{"train_examples": 26041, "hop_length": 160, "win_length": 400, "arch": "unet", "pixel_unshuffle": 2, "init": "kaiming_normal", "momentum": 0.95, "orthogonalizer": "newton_schulz_5"}
Rows from block 10, named by matrix and row number. Rows with one number belong to one attention dimension. Each number is 200 + 40 x the weight over its row's rms, rounded and kept within 0 to 999. All counts start at 0. After the name is the row's rms in percent of the matrix's.
# v: attention value (model.decb.0.2.attn.v.weight, 192x192), inputs 0-95
# proj: attention output (model.decb.0.2.attn.proj.weight, 192x192, transposed), outputs 0-95
v.65,066,234,283,164,212,177,209,246,154,152,197,248,158,157,256,235,164,188,211,134,204,231,88,156,236,207,161,219,227,196,238,186,168,196,211,151,243,198,213,256,206,211,115,229,184,209,263,200,126,258,180,206,286,165,256,223,167,177,213,186,273,213,245,265,227,199,162,193,177,235,189,161,172,200,173,203,131,192,167,260,229,172,208,170,247,152,289,176,189,213,121,171,183,252,173,158,233
v.66,083,224,148,205,180,168,202,222,52,144,185,132,267,141,124,192,197,162,184,175,213,241,181,206,197,187,221,235,179,203,240,193,253,210,218,168,157,270,285,137,196,200,212,244,221,237,183,151,159,194,153,188,159,267,214,191,170,187,210,211,213,120,204,181,223,209,181,145,206,131,250,127,221,304,188,148,237,210,248,123,183,276,191,216,248,204,186,197,230,152,212,294,140,182,160,196,113
v.67,101,270,176,165,152,136,176,203,30,123,180,178,214,128,149,180,176,123,143,144,211,197,135,186,213,198,244,255,223,207,275,193,229,215,247,152,188,266,250,232,187,216,212,232,187,202,210,229,156,242,189,180,173,268,235,189,177,190,217,241,249,163,189,203,217,200,142,182,125,190,221,136,180,256,171,178,198,207,227,174,196,233,240,188,267,215,237,211,186,157,144,279,114,211,174,196,136
v.68,082,189,202,211,191,185,219,184,143,179,210,208,254,177,223,230,238,226,187,185,209,258,166,225,223,150,154,211,153,211,191,195,228,152,141,147,225,192,215,124,228,211,152,271,218,233,256,129,126,190,155,218,211,207,221,232,94,208,260,198,261,143,193,216,203,229,195,142,239,190,180,170,138,311,117,173,226,206,231,163,178,282,189,229,244,172,213,173,272,212,155,190,179,237,97,176,129
v.69,069,181,217,218,237,206,174,152,290,173,279,159,241,236,260,160,178,147,167,204,236,94,243,248,173,249,191,221,230,236,225,197,200,151,169,220,214,139,147,215,212,261,246,165,202,209,169,224,208,128,247,229,86,193,187,209,278,207,165,224,158,220,163,156,219,185,171,213,184,176,248,165,222,174,245,210,267,161,234,236,188,175,238,255,230,222,127,234,211,196,198,214,247,162,205,210,209
v.70,074,180,261,186,172,215,192,167,283,193,279,265,142,233,294,159,228,217,202,186,233,212,187,225,201,219,176,166,256,237,225,215,163,123,160,222,207,141,142,247,208,235,176,199,160,214,250,225,186,166,242,191,191,119,182,212,202,230,216,276,261,280,138,230,194,196,192,188,204,222,207,206,114,161,144,293,215,163,203,257,191,234,237,189,171,183,215,200,223,276,195,108,240,196,160,192,206
v.71,096,165,84,228,238,252,196,179,229,209,260,106,239,255,194,178,207,124,207,209,205,176,335,210,197,211,211,162,195,204,209,194,229,185,235,233,145,188,227,162,197,194,251,187,223,198,187,196,262,145,249,144,111,224,204,227,244,269,167,265,153,203,133,157,203,212,166,207,222,118,223,175,281,227,203,158,304,247,228,133,171,229,256,200,186,221,163,192,213,208,252,235,187,161,230,228,179
v.72,075,142,250,185,193,231,193,238,279,187,236,158,161,202,156,122,220,262,175,188,251,224,173,222,112,263,232,191,224,195,162,182,170,196,175,212,234,202,208,152,199,234,193,168,129,233,194,234,185,170,193,204,195,154,86,145,296,162,198,198,97,251,212,214,233,206,261,168,212,147,250,226,203,147,201,278,156,144,192,236,196,251,144,189,161,220,216,194,153,227,289,216,242,160,177,214,198
v.73,096,207,223,205,288,230,224,270,239,190,252,185,213,216,194,283,165,278,256,210,209,310,205,220,285,236,214,127,202,246,173,216,187,173,173,175,158,190,269,104,239,226,219,213,226,204,187,159,178,159,225,184,167,160,176,189,210,219,178,207,163,171,210,210,222,245,211,193,269,169,263,119,249,217,129,177,173,171,171,213,187,257,182,185,160,158,207,227,249,215,213,216,250,182,208,157,179
v.74,081,255,159,210,168,160,171,178,209,192,231,192,238,218,155,226,169,156,239,241,150,172,229,225,251,190,266,164,218,244,258,218,218,193,190,250,98,232,217,252,212,191,302,176,255,172,156,179,252,177,233,176,83,218,227,192,214,225,143,233,239,174,135,132,177,164,185,230,176,190,242,148,224,202,208,171,269,210,233,177,152,191,251,214,195,204,157,268,229,164,210,262,198,146,288,178,150
v.75,102,169,216,175,78,158,171,173,163,194,164,209,227,143,102,169,265,242,165,268,186,217,164,209,157,161,235,211,181,194,170,198,227,209,171,175,231,222,169,156,210,181,200,219,203,219,229,143,159,201,163,240,205,211,107,150,190,192,279,225,187,130,184,201,191,237,272,157,194,220,197,240,106,243,166,210,195,161,243,175,188,260,143,245,204,221,182,232,208,114,232,264,192,199,166,196,141
v.76,084,237,203,183,257,175,209,207,229,205,197,164,205,215,188,217,142,136,194,184,199,75,199,186,197,270,206,184,238,202,227,181,186,220,211,237,187,173,184,274,205,190,219,129,178,184,132,240,251,175,248,210,162,257,213,184,281,176,155,173,171,212,220,162,190,177,167,246,158,229,220,200,267,137,294,175,203,202,184,247,224,95,250,196,227,235,160,228,149,167,200,220,174,192,300,199,279
v.77,089,252,257,181,164,152,185,158,220,188,202,310,169,179,252,217,189,112,234,190,187,140,172,184,257,213,198,191,256,230,292,203,174,154,205,223,181,163,167,359,183,180,186,203,205,172,235,198,195,197,219,207,179,152,289,225,197,209,183,244,336,264,130,208,174,157,149,241,160,274,185,197,131,156,198,261,219,201,189,269,197,159,264,153,236,187,187,232,189,201,141,149,181,189,241,169,258
v.78,123,183,163,197,148,247,188,142,261,220,206,260,133,251,245,172,227,166,220,233,221,193,244,158,218,226,223,157,223,181,254,217,182,175,228,253,222,163,152,268,178,162,177,193,206,148,209,187,247,162,277,171,226,118,192,203,235,262,213,322,230,263,76,196,196,192,213,228,231,270,151,266,135,152,140,265,232,213,202,250,195,243,236,181,138,199,216,210,160,225,205,134,226,200,189,187,212
v.79,087,176,234,229,218,197,226,143,281,255,206,222,275,200,191,256,231,174,250,286,144,143,254,246,240,175,150,139,196,263,224,186,249,141,123,250,155,129,148,226,220,176,193,175,269,220,227,88,178,124,207,243,91,190,242,258,165,211,177,195,243,168,159,159,170,205,207,220,225,247,197,192,184,236,196,194,313,192,218,193,206,206,238,190,259,184,56,240,253,136,192,171,198,169,219,150,236
v.80,077,242,131,193,235,210,221,184,123,236,152,191,213,217,223,258,165,125,214,190,199,138,258,162,264,173,165,220,198,152,250,204,242,212,255,210,199,189,193,259,180,157,184,201,230,149,190,213,258,194,231,187,229,272,289,235,163,215,184,204,219,167,189,167,191,209,139,237,191,244,136,213,225,213,224,140,244,282,192,205,230,145,262,192,241,210,187,187,178,150,130,181,142,254,242,197,243
v.81,099,142,183,173,226,243,239,258,164,186,213,145,238,156,128,208,250,237,209,245,225,296,185,203,206,211,188,131,185,179,122,195,230,212,178,156,236,185,248,57,242,178,134,203,213,227,257,107,181,176,186,221,222,225,124,188,219,196,257,176,129,140,233,205,214,233,247,155,270,187,199,193,234,286,176,145,203,194,194,174,216,263,167,238,188,186,160,172,219,176,224,214,195,217,191,175,190
v.82,058,227,169,159,190,189,209,191,95,143,205,229,221,154,175,220,207,109,229,196,214,236,198,170,300,224,215,143,228,211,294,189,234,170,204,180,177,196,250,211,212,166,149,223,247,180,243,104,171,169,213,192,169,205,251,219,175,217,213,262,287,153,137,207,201,197,155,200,206,269,174,137,208,285,153,169,261,228,215,208,193,236,272,197,239,179,176,227,204,163,144,201,152,223,212,152,185
v.83,124,161,156,185,216,227,215,228,161,148,245,201,237,162,126,219,227,183,224,240,206,272,224,207,244,209,233,90,245,210,214,190,236,210,200,179,153,205,265,132,235,176,181,192,222,216,232,125,195,153,218,191,139,207,156,196,210,248,213,257,192,173,167,203,187,230,180,198,233,191,222,143,217,285,145,171,247,203,208,155,178,287,239,182,201,185,139,209,199,164,212,219,166,210,223,162,188
v.84,047,253,174,150,170,230,195,261,95,154,181,233,142,172,200,210,197,191,211,168,255,287,143,144,238,234,244,193,215,153,202,200,176,232,278,153,278,258,263,200,207,185,145,222,167,164,241,244,224,269,204,186,339,214,196,181,219,177,229,201,215,211,205,259,212,197,162,219,156,220,142,195,229,210,182,175,105,233,141,228,220,211,185,175,169,199,309,172,162,222,147,188,174,288,197,215,210
v.85,060,184,127,214,231,235,217,184,132,198,209,184,233,219,258,213,251,166,178,205,227,246,265,195,229,150,129,220,162,159,182,198,242,174,212,162,239,166,213,147,204,188,148,253,226,199,239,180,210,207,198,222,263,250,230,270,124,246,237,213,218,156,195,200,191,220,152,177,219,190,130,187,194,293,204,132,242,264,214,129,206,197,222,258,217,192,220,140,229,225,153,149,158,264,131,226,182
v.86,080,171,265,250,271,211,214,211,310,273,239,215,233,234,241,249,220,304,242,231,138,247,194,255,224,183,143,136,188,262,156,197,187,168,108,246,184,128,215,159,197,210,168,201,228,240,235,148,128,194,169,190,174,106,189,253,148,240,155,175,199,210,232,244,172,208,224,208,262,177,241,185,197,212,145,211,227,170,181,161,196,235,182,165,233,167,174,206,251,243,223,143,267,171,174,167,263
v.87,091,214,226,142,80,138,167,180,144,164,154,277,140,135,134,132,188,123,187,197,201,149,126,144,153,220,274,235,264,184,250,207,186,235,260,195,204,255,161,331,187,168,214,172,144,170,207,258,216,239,209,212,209,229,198,145,252,155,240,256,238,245,162,209,199,169,208,201,118,277,194,241,137,144,222,264,146,177,199,267,202,173,214,167,201,241,225,228,133,149,200,240,151,186,238,207,200
v.88,100,209,190,178,190,205,225,215,117,198,130,261,189,165,210,215,217,170,205,189,190,231,175,142,237,165,161,218,174,161,202,197,215,222,225,174,239,211,219,205,191,137,104,233,215,176,248,158,205,253,164,212,315,223,234,220,145,196,232,182,262,169,239,227,188,223,185,191,202,270,120,215,198,263,184,149,173,251,182,204,238,192,200,185,229,185,227,155,173,165,133,173,157,276,174,174,229
v.89,075,213,227,191,153,175,203,225,154,191,169,312,144,151,211,219,202,163,263,175,127,237,152,165,238,162,183,214,223,197,261,201,198,221,214,225,158,239,213,305,180,165,154,219,229,193,270,201,171,282,165,167,222,167,300,257,118,190,197,209,326,253,213,250,160,169,174,218,164,241,177,211,177,220,170,216,165,228,186,217,210,197,238,139,229,176,238,190,179,212,158,147,152,212,191,162,226
v.90,100,140,219,189,259,217,200,150,281,244,219,173,206,227,188,165,219,167,168,229,234,82,230,211,133,259,164,155,228,200,154,172,189,205,170,256,234,118,154,224,196,180,179,125,170,217,168,199,241,148,242,236,156,214,163,195,304,178,190,205,140,234,197,177,182,179,209,212,198,225,204,267,229,156,284,232,248,178,197,219,238,143,199,217,213,227,94,200,158,187,235,173,208,166,226,217,276
v.91,100,160,146,177,225,213,214,175,174,188,212,157,267,179,129,203,237,116,214,245,205,171,270,199,224,221,208,101,233,212,220,181,257,177,196,220,164,183,222,192,204,159,209,181,240,227,198,105,215,117,245,206,112,249,193,215,231,219,200,246,179,160,153,164,186,213,183,188,220,219,228,177,231,261,187,143,299,219,238,159,210,240,252,203,255,205,88,221,203,108,228,252,145,179,229,182,196
v.92,130,245,256,217,194,118,192,164,224,207,212,229,251,186,190,240,189,165,220,203,161,135,178,244,236,188,197,196,231,282,274,197,211,142,145,231,125,187,177,279,193,231,252,197,230,228,188,162,152,151,209,219,68,182,248,221,162,206,170,215,284,195,153,169,186,185,170,198,173,206,260,146,156,202,191,228,274,163,235,209,173,221,241,181,279,189,135,261,253,159,185,223,197,136,211,162,185
v.93,099,222,169,171,278,206,205,222,156,160,236,159,190,189,239,151,158,84,167,107,277,156,259,188,217,263,187,196,265,183,264,184,185,178,248,200,199,170,239,247,188,218,191,177,166,206,186,268,218,183,252,175,159,258,240,239,260,182,163,245,207,245,202,192,219,181,99,207,171,164,221,134,258,215,249,187,219,231,178,214,220,152,275,177,225,224,205,183,151,231,156,183,147,191,223,209,232
v.94,082,210,214,169,159,165,192,191,201,227,147,260,178,176,123,241,201,157,249,258,123,161,182,181,233,189,242,131,229,196,206,196,203,254,201,229,166,202,189,298,198,126,198,160,218,177,211,180,238,228,200,210,208,214,216,191,215,181,171,180,237,211,197,201,151,156,216,254,154,285,170,248,201,161,240,194,193,196,178,225,201,122,217,161,223,221,145,242,160,125,210,192,164,204,305,177,283
v.95,070,170,225,236,246,187,217,187,311,262,236,148,291,247,176,231,230,225,248,265,163,186,224,283,207,199,180,125,184,265,178,194,208,169,115,242,134,157,194,155,210,220,250,175,247,222,178,124,184,108,208,205,72,176,175,216,197,220,142,183,169,177,177,172,190,212,232,202,241,164,255,183,210,226,202,209,300,170,226,172,179,234,188,212,215,177,78,244,266,166,253,209,236,145,226,175,194
v.96,122,209,190,189,156,206,201,189,176,206,223,131,240,218,132,224,254,193,189,232,182,279,199,248,201,198,184,161,240,185,145,154,228,240,198,164,166,183,318,191,229,213,280,175,209,276,231,265,233,163,305,252,122,232,176,191,216,173,194,205,152,181,209,217,215,162,252,144,220,158,212,181,271,221,174,178,209,227,204,227,174,178,173,204,152,145,181,259,245,145,226,223,226,185,226,242,261
v.97,131,268,236,235,206,133,198,151,152,159,215,127,220,205,173,173,173,186,170,183,162,143,204,190,192,169,205,171,192,210,274,234,196,117,226,142,192,207,221,202,79,225,195,207,131,222,268,176,170,187,178,215,215,246,285,204,201,218,174,194,295,128,201,128,157,242,296,204,180,240,193,192,176,216,327,208,249,163,219,170,189,177,181,213,244,194,180,187,196,198,206,229,221,239,208,209,133
v.98,127,198,170,169,220,165,186,185,219,175,132,287,203,198,210,218,216,128,173,191,210,84,244,128,168,222,169,189,244,188,200,223,200,178,204,259,224,187,79,215,203,232,191,165,200,187,196,159,165,240,247,208,294,164,271,167,234,190,145,223,242,258,154,219,231,163,161,190,201,303,188,250,207,177,170,189,232,161,200,204,218,194,209,214,223,288,154,196,177,222,201,109,194,152,229,199,199
v.99,081,263,154,177,205,155,240,214,212,88,236,184,239,229,175,175,230,208,222,201,183,291,255,191,194,211,194,223,215,272,155,177,173,182,240,186,204,216,178,258,173,227,238,216,196,219,193,317,144,180,217,116,147,190,272,214,218,218,274,196,259,142,181,145,213,211,271,125,180,171,153,136,169,221,182,142,185,199,157,221,206,170,201,205,235,184,225,191,161,186,231,231,231,279,180,219,164
v.100,116,227,178,215,153,161,194,216,259,164,176,321,223,221,193,192,258,155,180,170,218,195,356,143,161,173,207,201,205,267,209,196,178,190,222,208,194,175,139,209,150,155,186,181,152,232,207,179,205,238,192,209,244,228,209,156,214,205,231,233,239,232,174,198,198,224,227,163,127,242,183,180,133,222,187,187,224,234,203,192,253,188,192,185,221,263,167,149,176,229,246,145,221,212,225,171,223
proj.65,070,249,145,148,119,185,169,182,160,202,99,161,179,133,204,217,162,229,176,209,221,77,183,176,199,212,178,180,181,178,227,256,233,193,253,170,204,200,190,159,104,132,191,176,225,235,232,121,213,164,260,192,137,275,172,175,160,152,102,155,121,142,226,218,131,233,168,227,126,176,266,155,199,195,241,192,221,201,217,148,161,268,225,225,163,186,176,188,147,214,225,177,179,210,215,185,256
proj.66,079,210,202,224,264,237,160,181,244,166,241,211,215,171,213,214,223,180,191,194,172,170,201,198,180,251,207,230,265,227,178,223,160,237,139,255,184,174,239,229,232,279,202,215,243,188,233,244,240,227,202,209,155,164,225,163,211,163,153,213,143,239,229,237,201,228,201,278,215,270,126,214,266,196,262,157,115,141,177,253,247,134,163,132,217,229,224,245,210,235,177,167,175,213,260,219,205
proj.67,095,256,188,229,254,251,157,191,230,187,224,180,197,131,231,229,207,158,194,176,182,115,267,189,178,267,151,262,270,201,134,222,247,202,154,266,165,200,222,179,220,257,187,197,254,237,251,208,209,170,259,264,141,184,247,183,188,209,104,217,134,198,254,239,184,230,191,266,199,218,187,184,255,200,295,186,167,154,162,229,214,210,169,195,196,185,193,212,233,227,209,181,178,190,246,176,242
proj.68,073,192,172,169,174,200,154,179,180,196,167,179,191,244,192,202,170,209,156,243,194,83,161,196,163,226,272,203,192,221,245,234,145,242,229,209,215,194,213,188,91,138,195,221,180,194,199,172,246,240,208,158,186,199,135,117,175,190,131,137,156,201,198,225,170,269,140,283,214,225,232,162,193,166,229,189,147,151,215,165,236,183,183,181,178,262,179,209,111,183,184,236,154,229,199,168,210
proj.69,066,250,203,197,171,199,205,209,197,171,202,222,212,211,193,217,268,151,251,227,219,304,216,187,209,190,231,186,166,251,219,178,227,201,231,197,171,243,199,237,291,162,208,227,207,216,185,251,204,157,176,192,210,206,294,247,158,242,224,204,221,189,275,152,192,196,234,135,247,222,200,267,172,194,167,219,219,220,117,180,200,204,247,226,243,131,306,242,255,163,201,216,213,167,198,161,154
proj.70,069,233,147,150,129,183,160,157,168,246,169,183,205,231,195,220,162,218,162,270,202,174,141,196,185,188,325,212,111,196,244,211,220,191,278,156,215,229,183,161,169,86,240,232,167,201,156,201,188,200,266,206,252,199,177,229,139,261,217,130,191,147,227,189,167,199,143,199,181,176,246,211,144,184,156,187,251,199,212,121,167,240,223,270,188,198,207,200,160,148,187,292,249,197,165,141,210
proj.71,089,183,230,226,220,204,217,164,245,162,283,270,225,217,167,211,235,168,216,220,172,342,157,169,178,191,278,207,178,212,214,186,133,196,161,222,189,227,209,258,313,220,224,226,169,151,166,286,222,235,199,204,281,143,263,239,172,170,288,201,224,267,245,193,221,219,207,177,241,251,164,243,187,159,169,234,127,190,179,240,224,107,202,159,234,176,279,226,241,169,154,183,254,202,245,217,132
proj.72,065,188,207,200,234,224,193,229,203,240,171,223,244,210,184,225,265,183,270,215,227,263,202,217,261,178,180,193,192,218,205,206,218,259,233,224,173,175,234,231,255,224,268,220,258,179,181,262,205,162,178,229,226,145,218,195,230,270,255,222,204,187,225,180,240,170,273,170,267,192,155,224,198,227,131,109,232,201,176,226,182,185,174,192,191,209,244,281,279,214,215,204,287,191,155,204,208
proj.73,086,186,248,165,166,186,168,148,234,181,186,197,203,226,196,195,249,221,198,203,259,226,106,152,197,161,216,171,154,164,251,214,97,161,220,178,220,171,229,273,152,180,199,280,207,202,193,233,237,199,127,149,228,206,229,161,131,134,230,166,183,191,209,186,190,190,245,157,193,236,161,245,140,186,174,137,166,194,220,216,199,119,198,135,167,234,264,218,204,250,179,152,253,220,205,244,199
proj.74,070,205,233,257,248,212,202,122,266,150,309,226,205,216,211,193,203,172,162,178,189,275,199,182,166,231,209,252,196,170,208,169,201,116,143,194,192,206,200,213,306,245,160,239,203,205,188,243,185,209,195,226,225,216,270,239,163,216,219,227,252,234,216,184,226,196,197,163,204,253,153,261,195,213,198,228,174,210,191,245,262,148,189,223,210,189,229,178,258,210,167,195,221,216,226,188,190
proj.75,100,197,178,296,309,240,173,221,197,237,273,213,209,235,215,207,212,173,207,169,180,155,230,274,174,250,182,263,229,240,151,185,231,263,175,246,168,175,252,185,224,256,208,204,247,172,189,239,183,209,197,228,177,171,161,169,272,262,196,219,228,245,168,213,243,220,229,291,248,199,151,204,293,225,208,155,176,212,206,220,253,224,123,211,172,255,139,216,220,256,227,216,173,208,158,191,169
proj.76,079,214,238,235,193,191,242,237,221,159,211,225,186,163,210,190,223,194,249,164,207,278,267,214,241,162,109,191,223,196,150,134,254,169,174,201,183,226,182,210,319,248,198,169,228,236,232,192,159,162,179,235,194,234,279,277,196,196,227,256,229,212,234,163,193,164,258,135,188,163,198,211,203,221,180,257,226,214,151,229,173,217,224,222,245,110,236,198,249,200,228,160,206,157,222,226,205
proj.77,099,256,163,190,157,166,184,163,194,222,197,186,162,178,205,202,128,226,134,227,164,151,186,210,192,201,237,225,187,185,213,173,261,176,200,171,237,243,143,157,190,141,188,164,176,237,206,157,176,226,286,206,216,251,176,280,157,223,168,163,204,166,225,198,148,193,141,208,125,172,244,184,199,196,215,237,221,218,220,121,176,282,221,299,208,153,182,133,141,183,199,244,160,201,215,164,241
proj.78,117,224,155,203,196,162,202,157,217,271,289,197,196,213,198,221,127,245,139,244,135,229,158,244,193,176,341,208,179,218,179,176,196,206,203,201,225,232,195,181,223,148,222,210,165,161,141,251,157,279,265,192,260,185,133,292,196,245,272,142,243,212,195,218,197,176,123,199,187,149,237,174,214,204,187,209,203,235,260,137,154,230,192,295,199,181,209,163,181,185,197,256,239,203,209,229,205
proj.79,093,200,202,240,163,141,201,204,185,186,253,241,150,306,173,183,154,223,177,224,173,232,141,233,188,165,281,195,191,230,239,116,155,193,188,146,260,228,161,204,239,184,180,178,150,197,186,172,182,260,181,176,252,223,147,279,174,199,246,179,252,252,191,173,170,183,181,204,189,219,176,226,205,207,168,241,159,211,213,148,209,208,202,246,223,190,179,158,130,214,173,216,151,191,230,199,180
proj.80,061,204,228,210,182,168,263,221,212,179,255,179,158,174,215,169,126,234,148,196,149,196,235,229,181,175,228,167,238,204,122,137,184,160,133,176,202,221,164,143,203,215,167,146,182,206,212,148,149,259,211,197,178,234,171,256,220,159,213,194,204,230,202,216,162,195,145,199,169,157,247,144,243,167,258,300,165,190,208,174,168,204,232,241,244,140,183,162,170,209,200,155,143,198,265,248,199
proj.81,098,175,206,226,221,185,173,215,237,201,200,231,222,225,171,205,188,223,218,199,180,221,142,223,173,186,230,196,218,229,231,200,128,276,181,220,182,168,224,260,172,235,244,221,209,159,172,243,244,251,171,151,215,175,173,148,204,111,237,191,172,272,164,227,199,215,207,252,205,235,169,201,237,190,203,171,106,185,243,241,224,133,126,109,180,277,215,247,153,238,168,160,184,221,206,265,162
proj.82,063,247,171,221,192,167,148,142,241,204,238,218,182,170,199,217,133,246,125,227,132,158,133,216,148,216,280,227,237,207,205,189,178,211,163,212,220,221,189,215,175,199,207,199,189,206,204,208,227,280,268,170,183,227,181,234,160,128,176,155,161,240,218,232,153,220,122,267,131,220,208,190,246,177,272,213,117,175,245,174,205,178,173,213,207,205,217,187,113,221,149,192,163,221,272,230,231
proj.83,120,198,193,258,233,194,145,164,249,192,255,244,213,217,174,219,174,222,194,195,145,255,114,192,147,193,266,251,190,214,226,177,149,232,161,241,205,184,199,251,233,235,233,227,202,177,183,260,218,278,221,184,262,168,208,230,167,125,242,178,185,292,207,228,198,196,188,230,171,236,143,226,250,185,234,185,91,189,254,233,235,121,111,144,180,247,223,212,152,240,151,196,211,217,235,235,189
proj.84,041,221,189,176,220,205,165,164,192,243,161,173,209,101,229,212,161,242,146,179,190,132,216,184,164,224,159,216,248,162,180,287,202,212,191,235,157,196,203,205,96,203,194,191,211,228,206,181,203,195,266,184,163,224,210,150,210,132,152,203,136,178,188,262,174,231,178,223,144,157,281,126,190,178,268,211,194,167,283,207,175,216,174,187,164,237,156,198,171,226,205,165,215,221,217,243,244
proj.85,052,201,167,160,162,195,209,190,158,206,180,215,205,209,187,193,152,226,151,232,154,179,160,191,138,222,290,179,188,232,215,219,145,237,203,206,189,220,188,203,111,150,201,182,137,179,188,185,228,259,218,131,200,203,166,146,198,141,179,148,157,223,182,238,160,248,129,260,215,218,282,152,188,150,243,273,152,170,229,186,229,173,208,180,207,241,188,214,118,155,163,207,151,219,228,193,145
proj.86,086,150,205,152,114,164,192,189,160,178,139,204,179,298,162,200,217,220,220,248,262,176,125,178,213,140,248,155,105,186,291,190,131,150,283,118,248,205,177,192,144,121,218,216,172,183,194,135,194,172,155,187,249,229,176,181,139,169,242,164,211,206,188,156,170,212,219,142,182,193,199,227,123,195,139,171,229,205,221,166,194,192,213,203,151,229,169,204,158,183,191,210,233,183,186,183,190
proj.87,102,247,177,265,277,230,182,207,215,241,234,189,193,135,235,220,170,196,189,155,157,163,270,241,203,242,132,270,255,197,129,186,312,224,151,247,188,198,201,158,246,259,209,168,249,232,215,213,172,193,278,256,172,192,197,260,229,265,161,223,207,188,213,223,215,176,199,249,172,165,186,182,287,237,238,205,222,230,198,204,196,279,156,266,210,166,176,174,236,230,235,210,170,195,188,173,258
proj.88,102,205,161,182,189,169,205,205,203,210,178,173,165,160,203,202,118,261,143,198,157,104,195,230,176,214,217,183,232,203,176,207,188,222,185,198,218,201,177,160,117,209,198,158,189,193,208,132,198,254,244,166,173,231,134,209,228,118,157,171,160,215,171,247,164,197,156,282,130,167,231,141,242,193,274,244,160,197,261,156,185,237,187,200,180,211,138,188,118,215,199,167,114,216,230,254,238
proj.89,084,208,146,180,158,195,174,162,183,208,162,183,170,169,196,216,117,246,134,189,175,100,156,186,181,219,215,215,200,164,225,225,216,182,201,168,251,212,156,133,130,191,164,150,168,216,219,119,196,210,277,208,235,227,136,226,193,163,130,156,179,189,175,234,178,205,139,252,101,180,221,159,216,197,245,229,224,213,261,137,184,246,198,237,187,200,144,129,123,191,208,209,152,218,222,192,289
proj.90,088,188,215,239,197,178,245,290,176,191,226,248,193,235,167,202,237,205,296,217,178,315,221,251,246,132,205,184,190,239,177,117,238,241,205,195,182,229,175,224,326,222,244,164,185,197,178,215,159,206,181,222,222,179,224,306,218,216,300,228,255,250,223,149,191,156,259,170,246,171,185,237,205,214,139,232,205,232,152,189,179,202,201,260,244,120,236,231,199,185,193,221,229,155,191,216,169
proj.91,108,199,214,288,233,178,188,193,266,171,293,258,195,229,175,213,184,201,205,201,129,288,157,226,174,181,263,230,226,237,190,135,171,231,133,221,202,204,195,226,284,257,231,197,201,180,189,245,207,271,199,195,229,171,208,273,201,159,259,199,216,293,225,195,197,186,198,226,194,238,138,230,268,202,216,209,102,204,198,234,225,160,147,189,228,193,231,198,164,221,156,199,183,204,241,224,169
proj.92,105,243,205,233,181,179,173,171,210,162,240,194,148,257,208,192,195,172,171,226,201,161,202,199,204,204,226,241,189,206,221,136,217,157,197,162,247,224,175,173,282,172,160,187,203,246,233,162,183,190,202,243,222,226,224,268,136,269,168,189,224,179,255,155,167,206,219,180,183,233,160,239,209,219,184,194,213,193,148,160,213,226,234,275,223,154,195,157,188,225,189,236,185,178,232,124,235
proj.93,082,257,205,180,129,188,185,178,221,159,160,220,214,118,182,239,205,213,220,238,162,266,202,158,199,179,230,198,189,206,198,216,232,197,187,211,171,245,172,228,267,185,231,188,192,231,215,228,232,214,270,199,163,195,321,248,148,137,203,188,142,196,308,196,147,186,210,184,176,215,222,220,197,154,219,245,170,182,153,202,154,200,220,204,217,112,308,231,207,139,173,172,208,195,243,195,225
proj.94,081,175,206,274,234,191,221,207,221,206,248,222,172,199,210,178,124,230,189,147,178,197,201,240,189,185,137,245,226,159,172,128,260,157,152,192,217,200,153,155,259,262,195,142,203,220,208,150,130,220,217,233,213,242,192,270,231,190,224,246,262,251,156,196,211,175,205,199,126,160,178,195,259,234,206,248,203,246,245,209,214,244,161,244,207,190,118,142,163,242,217,185,165,193,202,213,206
proj.95,067,150,243,219,187,181,203,198,197,170,248,235,178,317,179,174,233,201,226,226,222,263,158,205,199,161,254,187,155,204,255,137,134,181,206,161,223,188,197,239,268,203,215,226,181,187,179,220,179,213,108,195,264,190,210,225,167,220,298,202,259,239,195,143,206,189,255,165,238,238,146,253,171,207,119,186,160,196,166,207,234,144,206,189,203,212,208,211,188,209,159,207,220,178,209,182,139
proj.96,170,173,230,171,248,200,286,248,232,231,148,156,169,235,261,179,152,167,196,161,193,230,219,210,194,212,239,187,211,250,194,197,183,238,217,219,245,198,177,182,139,215,97,179,166,159,186,176,213,235,97,198,210,66,230,195,202,207,192,278,266,204,190,242,215,256,219,229,203,209,185,149,173,203,237,246,142,224,198,165,197,270,229,159,214,163,268,170,236,204,143,187,220,183,150,183,136
proj.97,144,152,194,190,242,259,191,238,204,168,255,245,191,235,183,151,255,183,243,214,273,223,220,232,282,216,125,194,250,215,200,151,212,246,148,243,248,177,174,219,284,171,289,138,176,249,185,213,218,194,172,182,107,218,171,227,259,238,199,215,205,158,170,177,267,165,224,86,261,204,219,180,165,212,83,210,219,222,183,246,183,204,250,195,205,208,201,217,233,220,222,248,176,196,171,230,209
proj.98,155,184,237,168,160,267,165,188,178,215,185,152,164,140,198,189,187,254,228,221,208,277,136,202,214,199,124,152,120,151,169,188,200,145,186,113,167,223,287,140,229,179,217,291,161,263,191,208,207,177,246,227,214,271,216,203,191,195,196,117,129,194,231,209,165,286,217,173,187,192,195,217,260,185,244,208,214,187,186,207,190,128,209,215,174,186,210,211,216,181,203,190,198,225,160,206,179
proj.99,084,184,213,200,256,199,181,235,235,250,256,213,204,243,252,218,232,123,117,226,249,129,242,233,260,170,195,152,329,113,213,235,165,209,175,215,199,133,182,174,147,207,184,188,206,216,196,182,251,252,158,253,213,198,162,194,204,184,221,185,184,149,197,227,212,184,188,176,204,150,292,204,170,186,206,221,188,120,217,189,128,272,231,148,215,214,209,226,165,193,161,206,246,159,241,225,150
proj.100,122,188,210,162,182,182,153,171,191,267,234,167,148,158,222,183,174,202,190,241,189,190,132,269,300,167,186,182,224,135,173,170,192,241,165,165,185,179,203,160,174,186,204,233,175,207,174,200,235,275,189,213,296,188,201,251,171,166,244,130,163,197,206,247,151,200,192,191,190,131,226,199,238,176,234,183,123,103,219,198,103,191,206,195,164,211,218,240,96,210,162,210,269,173,193,246,155